A small audio-text matching model, trained from scratch.
Training: soap at rate 0.0026, 3500 steps, batches of 48.
Rows from block 5 of the audio encoder, named by matrix and row number. Each number is 128 + 32 x the weight over the matrix's rms, rounded and kept within 0 to 255. All counts start at 0. Numbers have three digits each.
# weight_hh_l0: LSTM recurrent weights (gates i, f, g, o stacked) (encoder.rnn.2.rnn.weight_hh_l0, 512x128), inputs 0-127
weight_hh_l0.64:119119166117175141158112168119066128107108094152106175124135159150160098121112146162195076181193115155141151097122118138183169125110138094147099144106076166134173151140076117127138101190177171170096083126142143064136184114115172112143113149092145128099127134155105162124101088081131119094084117126180131099097140136160099146177171126148181119098156158126126095128116078163144153143081
weight_hh_l0.65:148148204127096140086155138115162104135089146104120113165150081139125081102141081134110129133098112143180086145171127085126158111157123164160132114144141159123081101120132140092088130131110103104110121086163172094125179113152143143109082112147079142071158085094141095080099134156096142129099147119154136096188142112137127153164137064151141166188113228103160109097136112168172129128187
weight_hh_l0.66:162232083093188128157148047136191142087144105104112101068104090148171106179161086129144175097157114137141127164141179203117102101163099180105099115135075149092151162136099161091125088113050178155154255094199113118088000039133096146129121108132085169170158097104151104137176097104135122115080184076157151125179178071174119112120126153084081068109134167137113126059125115137070137117099
weight_hh_l0.67:137157121090122111119115137091102065159059161135114133137091138072095122127093137096116137063138166111203124150069144083198093115091126135152105154139160190085118125127129059070102168123112091173137157156107115143122179119085149144110141151159142150112104162149122110159125091124134108124134103196140136097117135109094118101154096129114096132138162074144142123186092094148135117188137
weight_hh_l0.68:120125092086111132176143107102180121073136202112114176088152112139115063110117100120085176135128062135116168111160074103173171179170174136143095153091057184106161101177128136128102146091106098182144120093160080141111135106093091123154128085144108124170137073111165146148144112160111084145141141168100078155122166109142115203117114121086106149108112117121096121098037097187171109140141
weight_hh_l0.69:103170121089154066142174167120192149114182152143138099135090121161120141145148164141186105116113175101184115136146123197111163173125132129173155175117111164133091108114072121115134093149079206134117129121108147112199087030133151073164158140147157144124139135102133139125132145120077075131102142151178066079111126126125150062175099106152212161140112154073133147112087127078114121146185
weight_hh_l0.70:113174109085118097113141135094157068095081149125124133140135089162136141146105173096132089154101147124112098086078140125103140120124053130123177100116098079101137114152136163130148146120059088118146142170194161121147177082111110107075103099133130097107217130165114113083127079186150177093167098100134082133146158081188072081105174182171076118088159068118178145206172126105082150142115
weight_hh_l0.71:144105096125123129099111136132077146128157138124167122161096066126144175163158156094129078093169102180147135138146181132190145072095117109109082170157141127073141150131139113093125082166076136152126153150102140151140155124117148091149088106095138080147146127145086163128143107120188126132120109102111116143097135138101150082168108164131170177096141099091115104125157112177112171097124
weight_hh_l0.72:202096131096129115127126174126167189135158122142149113104125132131153170169127120122133160054131145155142133093102081159058152118146153111093137087127139090126128167154159126117110162110144150163101081098143125158129124160113213137178075147170099127117164167140145126175115095078110140089044136198144144105096114133178116140135156062142141127065229171104158162106096125141048154097170
weight_hh_l0.73:089122083089200054144105091163184019133064159165126133089129156066110106138069148141079100162114127143078081085177150104055200107118165150189078072135153182177110158152114173155200145191132091153127150112130057161121119103156133162101105147094114174173143179098144104158123188190104105098151088197180135109165073146100068154151180128155098127106059110091149153063113213060076122166135
weight_hh_l0.74:101126124180141175128138157052143091142142147182125127131133093120140204210148115108130146160113150122127067139151183146174095161117183174138131085130113139140144199093110075071097150056076089168131127106138143117107136113177150092069104104133154109116093165077117163147130126100213162109201131112100090118016136143116132135128099096184127155165056127164148147117173138169138101160106
weight_hh_l0.75:148111112089158084115023159126162164144053201185123161202181133118123076197170045182008072180163111092131255255168113185238068146180153194108163087088141093116075223089118193107149150121191045174141133151145160135171093036173215180083114151143150145182136000134109120071134234130158112100078104069129092160177071113054150136217104172174165100115114178060147150092153098171154144047155
weight_hh_l0.76:133120183228162120096192141139178112121189142110104057110141098173153142102116088153125141070177048094221132101141079128059151107088130121118089180109183121083135052105230142120046147131131160133043177109192119094137177087135175115151121144120099094110102174242072144114140149117139238119155150130050175057139131011119157192100098037170152104137073160124226113095185106130097116086166
weight_hh_l0.77:150079140118183170140170158099145186126104123136129122097141139064161060122142110123093135155166070126170161083102111098164159151153081139153129138107177120104131115078095118095167143121132216126132163095106054082090147070100103198133144167156126184116115174164097149105146093125180150145151080123140117084079204120115119121126124106136152164055088110161158130121128112205103134114117
weight_hh_l0.78:197105152128047120163132186127081076189134133099112158142147111112124129091163093154145137148059145120161167150134089142111129100120084123117166088140152098140126145200103126126096080112117119161164148106182134168120206092082118139090236109179103127118137097139177171125096068122144126116113175106100174046120095018064134100139080139149079040108162111168128111122163080128146096172217
weight_hh_l0.79:122130117080095166150101143114145097150122152099077139130143098127131119118116099117081163150132157121138156093110155084136141118099105099125157144103124125164162180102109137148145129095161141076173088110123114145134082123138154194162180158112114127102178121110147082120121145110130150135191110127127145102127084119113141124157051120163129164100105203124146155167098131145145118073093
weight_hh_l0.80:154132136127101111096135182109131144121102113099148168132121175093158092097135142083146155055123135108137137143131183105119130095130140127095116128139104191120168121103103162161114100128158098153071121148109166148137102151076152129158099114081093136097099148217111128104109115087149081117165111120138105093148131137107152100122118102138091157073112102175102124116146133113161081143074
weight_hh_l0.81:167138083136128088091159109124161145155139116113121130139181105129149184117132149119100138144127100094145148124140142161117134141148168169116160148101134109117087067104185198135101106131135138152114132173148169125094123107139064144120153102100175148090094123155166116126115143136075103194142084155142105127149104120123117127127069147144117137139135115112063144091053069199177122175198
weight_hh_l0.82:060111155124104117180103142187197111168126134148154053163121153175105128154161160175130076143130111158139159127100136179164058139103158126170109132144117063121075123069080144145139133113085174153135091142095088108186136113116207189143157191194128142073128146171143159145177146145132177184128107065115140105115133089129221166114117121160096111123072081149127178155128140104137126135141
weight_hh_l0.83:159101160124159155105154127143169124150098129144141100163111118153194096144147109195107151141112102116126157146129138124129149133165162112085145091123152166150173121092150153106133140159141128156131106118141129120115082076100119109109172167112150131137146081117142156146141122132122081115148162138121114050172117134128093171114146175152116124131155106101112129127113136109127156125081
weight_hh_l0.84:182157179150098132196094132096134125127139154146081133154124157106136134125147176149125182124099206104088215174119078162077134048182094156108099140131135113102138205116097187118091163146084112167103175099148193116157134112120149147128095188134103153119138101066169142160092173073147127090140089153152137148146159151142111149153154140120124127148169129102144130131124101119140148179183
weight_hh_l0.85:097145141124145133181180096053135177130179155079100110113165150151158085164085155161197154137119149099138105114080149184158175169118124142104123113151091112124153174064062106154080062096133118072185075084134163147148087059065131117172153140121158158131135110056134103121134217132163103154107109086157084152128145111111095101120137174107098146119102095131149153146133184113162123076135
weight_hh_l0.86:103105155061112104129123125135178140096119150129139120097074111123097094136154136089143116094139098129120145060063152101161185177107130167162079170126085090125078148133098115134080096122090083114153101130071168155138138125150164115101167130148160108090058134100132192180080169160135089074088142124126117091118062109087144093082106117152119156164194143134094148139131196185135122080100
weight_hh_l0.87:134190138128116078137120088166103163146135138118147126156156135125119115166126081155183135129129118143113140137145090132083147094115156163144121129121128193133047115137128105107144138108132139195134162138158108134149131137110137101129142141132127162168153150096080190146148116184163113087150071120123102136096107131174107079151136172148177171107152149124103125115094128159093097154109
weight_hh_l0.88:099131156113152151075074125111132200132145159132159137108131179191173100118126099113151116112188154153128105082124178183122124123153091108158202153179178106126112167133119152062124090093115108107074070160059171111153140090135107164162144075172138083114154155118088096145109112131138168111131127080182158139138124153195136146105157159153151111110081069133088084125140101041107105114157
weight_hh_l0.89:171093163132176109177151140149106177082127139157113074105121130109097163082168168056105112119146203103167064121143124124132099112105099091147111211148104142135100134136123168124157161093125101088116106145153090116129149079123152127145148116153099165134091153140135130165157116117158133109128150215143084130084183190129096140101063160122163134157112147118152101151082140130173106128128
weight_hh_l0.90:187137136162144128063065148196124086086106132131132141107128130152149185106126153121100139143165133138169141138149139124100096119125127142120083147070193111085106079183069138130118113216107133119123105140103104107141196122141172094158123135156122147149161121123133118110036136115170116143101154127127069114146128096121181169110128144121138152158162110142124140143104148150095142161130
weight_hh_l0.91:122088103171126129099105106109155136170178125115117118074094077156144084097132096085134148147144081051113070148096124141135118098140097091147135122108146119125117060121183069117123136144092108151091084124220133144125138138146125127092135136125124127174129135150145126154151160160070139144085129105158163123206101096190190126170142100119110127121158160162121130088122101128133094106091
weight_hh_l0.92:084138121151137058106111124133096146149102167143163112154110151180136135154105113127169136131160143155112108150140150161135181125136128143120159131091099153140146117149078090171149092129152097098204082120087151100073161086110009091111095111146137137141118178133102134094132127161128149164168221084127144082165148179160126118111092147102100086151135136114121112115111099147080122083090
weight_hh_l0.93:142090145180084132122152133108178115131100156131129135145134113080102121184152113133146105145073147189098160090105154129069118106119138146136193096118168110150108084116148153147092104094139158134126124136114119095104135118128137113110162141160117104113126117102156184137115187147171123074145129102209138143087151082147137122128070159114156096112124102150108111121123128164086158068149
weight_hh_l0.94:107116158110135143167152138161054136131139147174092110140103180175168080156161074097119205183148050125129071080217103085164120117147095103153137075188176127133115089094119150151110096139174201134129205125124119113155091135152057056131149178122107093096141160142195133149080114052131124107129111102085183162116063148150145103125161160124129080115128152204129098107154065161054093103095
weight_hh_l0.95:165125116142173121147107130134137180124108118107109136139087129128101120103104157167104117077151052141155133149085127137123131159185102171138128119133094161118214140126119109088147082150131181119121099087130135090147132174118124117138131171120124092151126182067092120130011111157174114198093109018129106115093056137145152093141157103122142167222196125153144136080120140045129136107145
weight_hh_l0.96:131090097056176137125086126175171128164144090089133121123146121145100096129147122136102126117117123147091166165138213151097159147118100092128138154108221158171138146161127111131113107128118112132085156110143147086117112181125142090156121084133123134131141154118125128167144139130123166128132109122107115106083122142108119153102126158135122133165166091128134118166130136034140144104122
weight_hh_l0.97:142116121147107135171062190112149156153121158154163125132119090118112142119172172128115122153117129129148139136141102120142134128151119104174117111091130076065126141116099131127158129115089139133145110141189079095130112194120086129141084150158134119135153149140133188145094105145159127121138116099119079148167152124123143126125152100102085133179105127108129125113073162210148106169089
weight_hh_l0.98:079070121178179140154207118130114086175113094157114162102093180077097092154099138121124122082064182144040121147162171107170137094116163144135189143146172210116218106101198124121110162119150095095191151184206094149083154141149155066148141129113162096112170074186064132130100123127019132128065166162180156124114170119115088172118091152128108095152156125128181129131101189132144085147157
weight_hh_l0.99:105155122136116148108066132224121145108131100154122084121110120136107156120129128109207109134115099128068159118102086147093145117159211163117149184094147165115126089131073091158165136101131090155195184110125143147131095156112145119106167179167124082138098095075113120136101137111140114087195095076087051143123132135143088128120102141134154108097100155132101117124146140110098156140182
weight_hh_l0.100:208144208121131127125151123119118111148138135152138146117116084134135110032162130099168147100123122127108167174078147117068119155137107187121134164101124131158125112147123158146095154094103119126100144136098084078111158122153110112168083131142128132103112111129112104120113103097162140165105160095126131099175085130104191132122071150159128142195145078142143128094117102148186118131093
weight_hh_l0.101:092108093158074154146123107170173173180107156150172141146123116100175122147112103141170097163138152115109123126143097109123106101119138127134106092202151118132100126119091131164189103172062166109096136184169095152127153125124082111143140097141137162159171150114151159197126135127109158108148062089185122065104139154166168126117160128075116138140118158183140135104197114141114142082143
weight_hh_l0.102:099134125098143172140158155099137104181129147136149114146210124123143154107113073171115105165122134158175206114087215135078192108127101074139187131101106140090134165136075132173146090116131000111161193124109109160094121110091142093190129117164124121122094114101145118157148141132117119074109122126113128143208104087081157179172108191097102167095120173147129069120064101154047150088088
weight_hh_l0.103:086116147087143159180200092111149104128138098106132099165102100134174078149150120132083160110093095124127099169113117129116169135102118136139053123102095053168183094057108112130096110142059102124087151156103177044158169161116109193132124127097089117074170096083087186177215092122107120167157141144120105073130154162152121159041090102132139113109116098135093121055040131105127120142180
weight_hh_l0.104:113152118158138138100059179082000065180148151105147099119119103171110082142051082084075182105220090089119181146132070192150090109117175150126129212108088197167117176114213116124100205147071137198079142132178113135124078116072066150120077117113136136102113064234141138153188122107156127099109079184088114067130175161195173095068150048110220120121149163075094186166105136136130142092161
weight_hh_l0.105:113158103130151101124134135142130131154095106108154166114156143129113148083182151097189142133155040106137125181160145105168137106114145114164123118123102164117088135082134142136077125155142142058085183072087105154132168104159107116123119159161114154115116173205138107158127149164125122110091150107153105067120129160133162106121125136111145137136162137132141119138114126197165142104142
weight_hh_l0.106:102127118145164139137166175044164163178126157130121132126106102121110094141120135116141120049090187175081111126148122143116076165079167121137101128158141112137111123093106164138141144139112097134130126175122151114125098126135166091097110125110120091182081179128106126147133157152109127159103091115157142092137201192158091156144089048120144158161131104192141121129075114183114075131182
weight_hh_l0.107:070147187093075142154168109190110080156137136149098098111144182077184134107146176183165152121115149141124134113126106150042084208108110143112101190147150103194161216161124102158179120175118102140181134141226137081155094104152136106192144100100133126128144172161161131142125111113096069140121159183119076117144094112113088183119155133180148160112153139120118135139143140094129193156063
weight_hh_l0.108:141164118134093120146172131119148101125157141086166168063235100146104098117136182116089121114115125114120163072197122178140105118134152168118170128139099109183107089098134116084139192133151125160083162128088089123141131196090113225149157126143155145114148140191142122122137094164144152078114152130118130129091107098175172102159119172132098104163164126136144095164157127105122162127127
weight_hh_l0.109:064105145137135133143193025087130131147154038078132223137134171101127137160133200145196121064096122151132123121126128129129175130137125159138130072116127143147122167107194092118000190104153127103174165066183206148133191120103176137117121184105128096097166155150135137055155069121134216155121098118154140149156132191136028165125111155189093104091143079044131101105105133158136071151148
weight_hh_l0.110:116113167143075115168137157143099215162147110135139130130137147109078141112084154078118159114099126108162155151165135200135194088168193128133129188173151111162086162136111102124088133102144083126125193121189221132121091126125176116095157150104113131029121108056175118150093073129093050161136094165147079120095187134113097119142020164136059118145085185123126137118111146142237120109169
weight_hh_l0.111:107118138168131143143099167109142176123104134200119162105121137165140117130184128137080121079115138154124071166094140096146105092122082139165155153164159141148118126139133093119142149146092100071104120114089093123116095105118133112119095142134102135136095128182113144173138094096143117120103118139143097071111146134111129145093103147138129106137126162079132129132114140151160156130134
weight_hh_l0.112:077163223117088138128182121143198048134143140064085150138173134128161120085190092142100113146130128123124174086117158166152196141111099091106079089118125120156184162128131146182136082190094178093121098219105126093170113155114087140143138095124175129118110136092212094158134132154104052148152073090091135131131158120154134145157028129123098097127133136195156151111070184158107209114165
weight_hh_l0.113:133123155138071101153100138147093113121122174106164106107129122090127133121145074137148142169183118131135156076143145108131148127143136134172122126129117128170086105152145122097107153146112117146109171133097143084114114110175052060079073107127141127136175124091171137113111129120152110104115152114106078088187117139068084177091084100152074127161186072105097114114131163128118075108136
weight_hh_l0.114:179161127135130131141149117144159102130146123124090169086128155157117137114176183155142139140143121126103119177089115148082101169171108149146083125111140101187113116157115143166126070127104139150145130109113101133108094137140187076098161127108130152090133164161136164104117112184086087145098160154119104096156067132139096178092140099161127130126103042131079120156149149132146159149106
weight_hh_l0.115:112136134110086131179069148124069133191128074099095167151111118168091108119076102058098114117093080144150130098108100165116162144135100145177113145093100103120184125138128159153123096130127113117099130119108146139123111142135132119146087120094149115127119161119098145181150100099175175151155123098124104194149123135119132126162088101178169154104192126173125103169066143134134181159092
weight_hh_l0.116:099122138173157124137168144180160117122146184152138160083113123132126105182130127053104179173162125146114127119092112147075129141154079119161142089151195128123078099124146108131090149134064165185186124114140131170115115143145081150139105166123133110171122125091113106127130140171170089126151137146162130178117115058151159142176089119083128152176087048122141109083187150132144104114141
weight_hh_l0.117:165066110177123095143177134133130110050124128066133116097149081122139103144141134131136132098095080146120107132149120096106128141129094166125147113117085150104097103149115139143105140107104138180131104109101112171088133167184099180105159099140139099086152119172140141131122143083098138152188139095157110170079100062110108172113137095104133142133125084181128121129117150143140095130102
weight_hh_l0.118:167145103110122145111084167131118145125113130126133117098139142139177135106098136153131159142091067085120119143113102105098148198091101150151107104071159140125148130138117131129105172124145123146128149083094121121096072135106202120156139122150093135137051110094164116146144141103122119092123166126133120125051174133144146152150121109125122166157113167137089132124111089145138148141141
weight_hh_l0.119:132118126206186111119139105125097092130132144104107164123110138146121103082117120091093122098151162139124115132125120156158118093161118149095095157121133105126077114113119104146185117203119123136162113151155082149137086165103169109141108092108116137103105165107113152123172151131143162128173107086091176101123133135088112165139141152133151116116116125118132066113132173156144140167068
weight_hh_l0.120:114136108139128141149162104153107175170139121117211129158116116155141169096149171176183171147098094127113089151132162042034156117136077185146092144170065116160149123085129132127179177133124129119048146146106180108159121142174054124103092138096124135138109143109112143154134126134142081118162107117149182145141101130150148153127105189132050126132120153078094146127115149095130142167088
weight_hh_l0.121:150125104183071064084166133182166173121129176129143107105060090116107174151114060158173132073138134100067105181160093122151203094121130137127067151144113120117104126096154203109114104074113119115089112089210148140061152177092089170155119130163122149148116144070114151166136114128169118088138055058113113160154144121132127081132086099147128132126120102160114112083121162188104156087113
weight_hh_l0.122:164122066127184098165091155124129115136116120136135077162050152132151123137114140094176093133088143129142122097078167096160112148091089120171090083195147139148157057116133120130185165189112141043183063110142102151168183130103136090141096163098099113074071114143131198087103115172108109063124166126093107076173222179152145136063181162173083120101143145120060083077093182140118175073175
weight_hh_l0.123:150076106053158117088107116111161067110090168050081098120170120135179173062126178142134146193063110085182138134076142112130132154148152114148108124138165114089061131150127128110130109161118116091102186125157110096136125071090123107177140073192064118152152171160140117147106100105120102068164181091121091114130123137151130111118162139128177033122134112180143122150129112122199156078068
weight_hh_l0.124:196145148145052152148096139067161127128125115065135148109144123074134145110082121100129086075094109144110127125122160080131161116114160114083147115120085097096090111143072157171149103045106112048112111102135129102132154092171097098202123155124113088126136131069117167122109164152131128106163154080172118093097105182115133158071093138136170230123119080093057177117147048132145205153147
weight_hh_l0.125:125160149096140159101137113152093163100171111161111127139167097134110187162153132142072137145124113086115181132115123157052146156135140149051145110102169142152139087117134095091117150111081165132144140164112195075141056159127141150126199152130166154121113182088087169205126119104112086145163127127119103172100101133145155198113074188103098152114132162203125070124086144143144109075076
weight_hh_l0.126:138130062154082192156145169095099082094159121094077139118243132133112141139127107140118142151104137148111137159182108093159067084133186135130074107113138102087182099114181146160149161130142198107085079160110090129119094095155129168137125070160119132153105116096119210126165083087143170119141143165098068151141081170090164105148124152108080164093113154132119116089128180195205144168160
weight_hh_l0.127:141130103113088124146089139123135199153134151195142073158168163088099107128150076123116111128106078136124107114116124113141151110114175167096130148111105147102091114127148137120154138173101124159058165079131135058085154144108119165088130125130118120100060179127087154125121097140099077101109097162114123094108150074120124201121149095095114118158145148119160159072173118207131114107146
weight_hh_l0.128:156125118138162169146126120143132176116119091102138141069118124125170094164121094114150128143131142159094158110094158128143204202130125059144161119131165152116111127161111146159154139170163125138160092079146156109143128120131082102085119166164105087154148174114112125116101151157137148151101124116130090113097113130160107157194132118089105126110146121118148137130075075095132149042087
weight_hh_l0.129:177172131122142159152093109148113094107149124156090154153130150117121141111198135121114164130150131129187141103089119115160138185135098139095108126110131129157159131115130111125137134181128155139089091119130097103116137131163118148111063139190129124154116125136108117113137163123140093080111115161138151084167144095125126192129126139121132136127155124101142082158165133158116115074148
weight_hh_l0.130:118138121177122128159140071124113118143119114095149153167117070153120123128136109063140173097130085093145120137084111111131136139156137187121137139107138124089105148121200168151178161056112139137179173139158162095164149138096145089168142110148119061142111044187088133143155131124138167127158072129175102155135150099115163116075168148100154148129125198158112133154143115130142129122121
weight_hh_l0.131:172084138171184096085137159100106109117075095176128116094078189110089116117114092178067167128128123167128153090131134158101109113175123146053103152104092153196159060116106119114059103066187097134143133109145176160171014072107167144109160088109144117175161124149139098133125174119087176160135073157104165094199170128140142179156114141185120117152079141066094150116147131095167143115062
weight_hh_l0.132:095122131095225122173115106140144123183140095160104167139103109106110124104125133103095116141188112134120148179120129163105130129116171121112123152125102198148146130075132149125174180131086154160080078144155135146101106118129145171148144169111152124122161170106150192164115080122156139168153097103123110129129156181129096156122161091136165156140100169168169123085093097135107104110140
weight_hh_l0.133:173137089153126104157147131146086139122142157122135161089104111130140095061144096126154144110155111112107134127157134108172149094114129169132098135106097104130120131161100126169130139130115120153125175124132121098099090148158157106120145105134131128107115094106132139155119138135146111144114136109176101133184135124133130113146148184100122116135113150109118162130087159169113101129128
weight_hh_l0.134:171116119080163139208141172081140151139198115094132159118140129123122160097149080076168155169082126134140124115172140137127132080140119082161148082131097127179123122160093112129111130115096163115096159117167121102122127056159112055185131146185156118114084131120086106198128140131156151140138095122124115118097175142177101161116200073119106109095136099092148112133162129131110140143168
weight_hh_l0.135:154140153127155157126208161101066181136137152111166083102123120149147111077143164146124129123123104149084102123201125137080145122112188089124141098149135105088123109142096108167154158171104098115104132208164174120127198153100053097140173147114137144118173125148161131084124094213125164110157141164127085134168059221116143162170049056101126145209121185124147134103091179133105126148101
weight_hh_l0.136:101125098082111099158124192114199181151154132128105147150133143068090128156108122126130151133153133125163119144147123175106120123133100120103093071078173134127133152100142102161131145149095120117129071157095142140119158147121112137136162106093167108115131145087135149182107123128159144150174117144179126158128108162092138134175169175141130128149104131135105150090116127128117147126135
weight_hh_l0.137:148121119127178151118192163093143160115135126106127150122117141217140132137082144108132169149129138146083127113176120101169122130141159142090141173143151072137134143092168111104137135116162117139100113132157158112161101191167076125134114108139089104099153091131119144082098124144096145167161124151118109125123131127149155116137124098155121136150183136150169141124088117127118138111114
weight_hh_l0.138:149144144068148158108151122158011152087122091118101165077243189077061130128066134136091100218132159137082140037105174082089061116180151076116041160145098146091074146083108130164177116154135123141092091139138166095134180049093161064118077126096117117062175116083147123114143142163088132110077126118093115110084110214121163164186125171140149115091204041100155171130056145152149133174146
weight_hh_l0.139:121161154105116114175103095117124030103188100174179133085130097080107135128148127112182149071143174128159107139127108134118132128121132089088064085134122184075150170103182100127158144116154109131136108118131174132135162172074155118134118141193130173096161136177132154149104121162170142193103161099131112153148117106136120159154155111113061134115134165216121137145087188219121182148083
weight_hh_l0.140:118160121102163152079071129151199124120091153191083123152075119116147140132103133127123136152169150160116158113153179118152159208168133119115139133166126151165102106126089140115147114069153146115123119156143108128127141159109117168115174148144138111109146118121104171124098107131105092100127141085133132206083105107128028129141184085164127085114111168105110091136125091125109143101093
weight_hh_l0.141:158137131168094146138096125164126131115066161135110137155123112142129106132119153152131140106125115104128083125104100125138157151155104156154144135110153150136104082113106171219140076170076100099144112111108099137117142142133164163123129167134100126092145104170110133116116129134185195144161133137138113122112119109160090110169146120106147159134154094136150128143101130171160107171134
weight_hh_l0.142:098141125086129131139134121099165169136087127118146107178128146042133137136127112148133127174120149135137163153088157122051174138111099074134132097102186123126124170111097148218160158127103199135180106144143146098163116156114149121126103150152174060117175105092158122121150123136160155126108154100113127085148139100123188173118084095104118163159073158164191125109150172166095182124127
weight_hh_l0.143:091156114152140195163223139148065162115106120131123136079152103117123145133110110145092136131126126086112100159126160131142081152132136101114078139138121118164085134128100068120187168058084111109145128125156127136096141111158131231128171104152086117127148134096130158072154070121127077129116145160099159108121105088165173094106150135136132163156151127057167150137141161119093140132153
weight_hh_l0.144:126108121124131157205052139112157140130109155094096162117121107129128138098143138162195139112126166128147152090131111207092122104096136098125168115157155175190117148188105135101132183132086179138159123102092108153152166153066082112098145142112076127089130138155183140131086124136148123150124061112134110114104134113138138169094098129135135112169125109116069127126105115151115123141138
weight_hh_l0.145:164101099121129150125093139162183112139127115184173126147144118112143128093142124140076129141139103098112123138119190123167132146130141134135150160088152128104185115128130088160147099109164147070119081119165120087149126137072132124142193148142184134093069088118142076105089159116137186122121137117099118125094151093108137135103146151103119114100134098127134146133136105114112118100096
weight_hh_l0.146:169171139101146118125107185139138150126094132136179121112095100115156126104130110170073096107153149145092105151092184110151108172109168137139118097166152132124124118156135114094197112118063137133084125135155141113121152111120100130105116152124173123081150127091121146167134162063103126126082124119124140114154135144125120126132148104117151171136133123108154121095137145121136127111185
weight_hh_l0.147:187182145106168142127124137103102124169135118136162145120085132131113164063142080126119158129163102193146181192131092149186120095127173171077110113094114136157147097122185091166132113101173094149151158122125096175147112149137121100137138149080107098088107107129106132149131161139190168151128125135133111121084145126128215101046130181128146087175154107134120175136111149114126141113097
weight_hh_l0.148:171118151118113110138123144134118153160048173098145154114078105151195115082142084112140153177174207142162124134142129119148124078152132121140191136125111109134127125110081128140138145064155118154109097136114101106106088190113094129082085078124125148090105089089179156138107168077127087096162130104137070126162120133140139140156169156108096177141142112139131170112103128160123064185090
weight_hh_l0.149:143107079155085193125059151163132114168131134109129112148141090063093152128087084180133143127174060137127156162137141081120160130117121105126128127091100121118111066176116105176135124147099094129117144134104120134116160158144206044105186144137109099186120153154086138181098105136142080123123162104137088117137155127155138148118067110103158106153094107125074121186075116150131121129156
weight_hh_l0.150:126133107148117107167137156155032083119080118089128140122143124125134148143164105131094120179116126131134084108128115150144105149089139143113056132111161134125112123142144110182108112164112160161154124086092187108076106150106060192114147131140102137136103105144197116117191183156136060088154115093121121146116135163104169132116131106129136132134124133146105123113196127115091071154132
weight_hh_l0.151:143154190192172075105082138148042132133172110158174127088105076083109034119136088113123139105166060104130087119161146098170090122147083145108128166131099146098124070116142142138087109115174046165162126128183097165104149121116144161131091132126147160088152129188159161111083110115121079149143110097139110120122149101146120206099141067124134134133099155173100173104160152246075146081091
weight_hh_l0.152:139165117102123150138096132145119121114127147144163119152068136151119155075073122093122128079154098130030137111137115170102137138147141131175172147093102156148076133144169152092164131083121156149116126149158135145130152130133092109117183117134154068133113120122163168090147120111131094137098081129107110161079109181102142134159128157153095140119147074088106100100091120147069101114147
weight_hh_l0.153:112140134093169124114132122096122182120188123116103121099136118104167113108141114091133115110082105119077132106127115104167121141138166208093109161105137157103148134137198131128079168115126122090140121175187147105099118131119108158100161099119133099142100177140133158141151126142104139160145103131122124113152134107126115143161165081141088121118176126156160119135082110113091130093117
weight_hh_l0.154:139119105176115148102143123114114167109163171185128141122093102111137163175099069082157150142138079139084144115131108089140111130142115094088122129144163102091157120083162123121157181093099172134123105125135124134151138108126136146129085134123133106135122123142138122126085086136162138117119085068171114074076180126152136133120117141092098149114181146102097092079104100155154101137190
weight_hh_l0.155:101156130128152161112157108115156106088134077143131157151069123162093125147127121102137137107129096118075167124155145149139112137115158175137120058115125168122143135136090141123187104130146148144125122095204141177195108187144102191138093134126161136132144140164145132101165167110138108132147100151125119143138160117106091122133144153141141135108124165098155115160163137135121111145111
weight_hh_l0.156:063073175159136102189126133234154099140160158126116098155115134130121103080153076146146086116082161100112107088060108083153051110097134129139078153141174103137130068130171172236199142121162173110151173108132192141100107120114152134126160114105093119105133119129133096128141185129155155135127092083115123104161124083116087159110112136107145142144106068152067118092135150196149113139078
weight_hh_l0.157:127124139125145156123134133052110152103122140065148117103094142132147112131148179126118109150150145126138103116072078167150142121188112087077142142146120142126090112086134156106099089116102165133139159158140084118150127128103213121126159124110122146134156032131151118104114149156083117110143163104124145139129147166132138162099164102115123102168115046144136124131129119139054122135150
weight_hh_l0.158:167065113182076144131188123123117111081127187100121129142125203187099129143144126136120136164111135143127105218119087132141122107150150163113129083134190156128139098086090121081116113141153111108131142189123140109103111152150139164143096098145137122151111122196109196145085168187139113111161109126117123120126184108105176118135131128102083088110132135095102109140182130084099126126097
weight_hh_l0.159:106201180134068149105147108100105114161180088137097116076094120133138097188148166139124165049184099103119087124118176159097138149136201148140154115098176137128110148087162130120155094121077140112104073163139148197124102075086146107167136142188140160166128118101141129212142074091091101157143140112096091114187171100167152124113119117163112135161145110145127173131132156125124103153118
weight_hh_l0.160:201078160098168135116160075151123097096153133185098101077153158110133123128207118201186145174158073132142160201106120139136146109128169077127118108146052132212106166079130115163156116138138079129091098114092157147153100148136141238120170102098030104076144134068099177089123123204131175082126122152129207084128080175208093133100122093102088116149174131093137118190066230152059141167178
weight_hh_l0.161:133148102106135148190155128130161145115175132109114101129100088140133141158135156108115172138140105152106148105138131070138134133128100109129112135101103135111144119122142088162133135112131143132116132138117116116147124150126149170148142153088152133128143156097136152082139135109132160187152121146123096089147160124152111129138125117117136120123141121160163163101083124091128136167111
weight_hh_l0.162:110109030130111106106088148098154196097136141146158115126156155141118146226122143134160110146132107143097104081105142150085135115137154087077161107128080153135125119163128115114139130136102160102082145087121071186133158079117092154046154108097165129128139142073088180125119162190144112099130141169176107111136117137175122155149089133126051126158143122102165137162114116120141156082118
weight_hh_l0.163:155141140158157122157131132132132119074147107048169114109091138101159154123102168120188111146114234116151068123076116121136131110160191124119113129146147177117147103157139133190100154114124108161172118154120163109158200164117251129079130194133128088147194102180119100175122095146092141134138093154165111134116126136152122105169110169139110153084176115136114087176132059123129122139161
weight_hh_l0.164:120141143144149147132139164094114110108135137142142171131138131106213097106145134083155171113130158126112166102124127115159134095137090147084127147117110165101089165088145162154150110158134149128120131114159122133127159135131124127148149132108115106122111117114117178101134183097098147127093094135084124170154170170161120073130142107112136136117147158143109104157096167210130145125102
weight_hh_l0.165:129151156131132133104066140184140143134113122080187143104108097120094100106183198125131164129110084119138129132109102209125079145075167149114110105099149082129082134145114087123109126161091175159128104138085103133148081097143095143118148162124139113153148116112172110122137168091157144104134104149115139112151120198083096136091121168129088110125160087137141158127137097140166095142102
weight_hh_l0.166:164055130144210098129192117115124198100120118067132161083122110155154181130162126085139139105106102137086124171093221167155103099109103069141083108134156077166128061121141154089151110070106132120152019110111122121125139178093111204108100128083152150189128099081080132122154075154069046156120185134132069138111200100117165146084118139124155044161129086100195135093152138115102151083118
weight_hh_l0.167:147150135135094139161148156174169121088139128160072142160090129139153125091150141098111161119104112129107138154120111190069130059120184095158065155111216149131108129163086160158105102117086106084029185136103146120122136140104147116108117103142153136086121028171118119152093168166130161145090084192138130089141112155157122176182137120112096092152096079154124142072140168163177025110115
weight_hh_l0.168:156130140053152140110074129068123182187123206083095125184086110088115115123117118122173126112096150113050087100121118143046146116158111133149189059065125132124133180079119151125147143146147099053130103085138173139129042134120156140118134153111109102167127094073109159076122079129105133128116148142130102089139151126127154125137187082128114191135168123074116127158127160131134146172169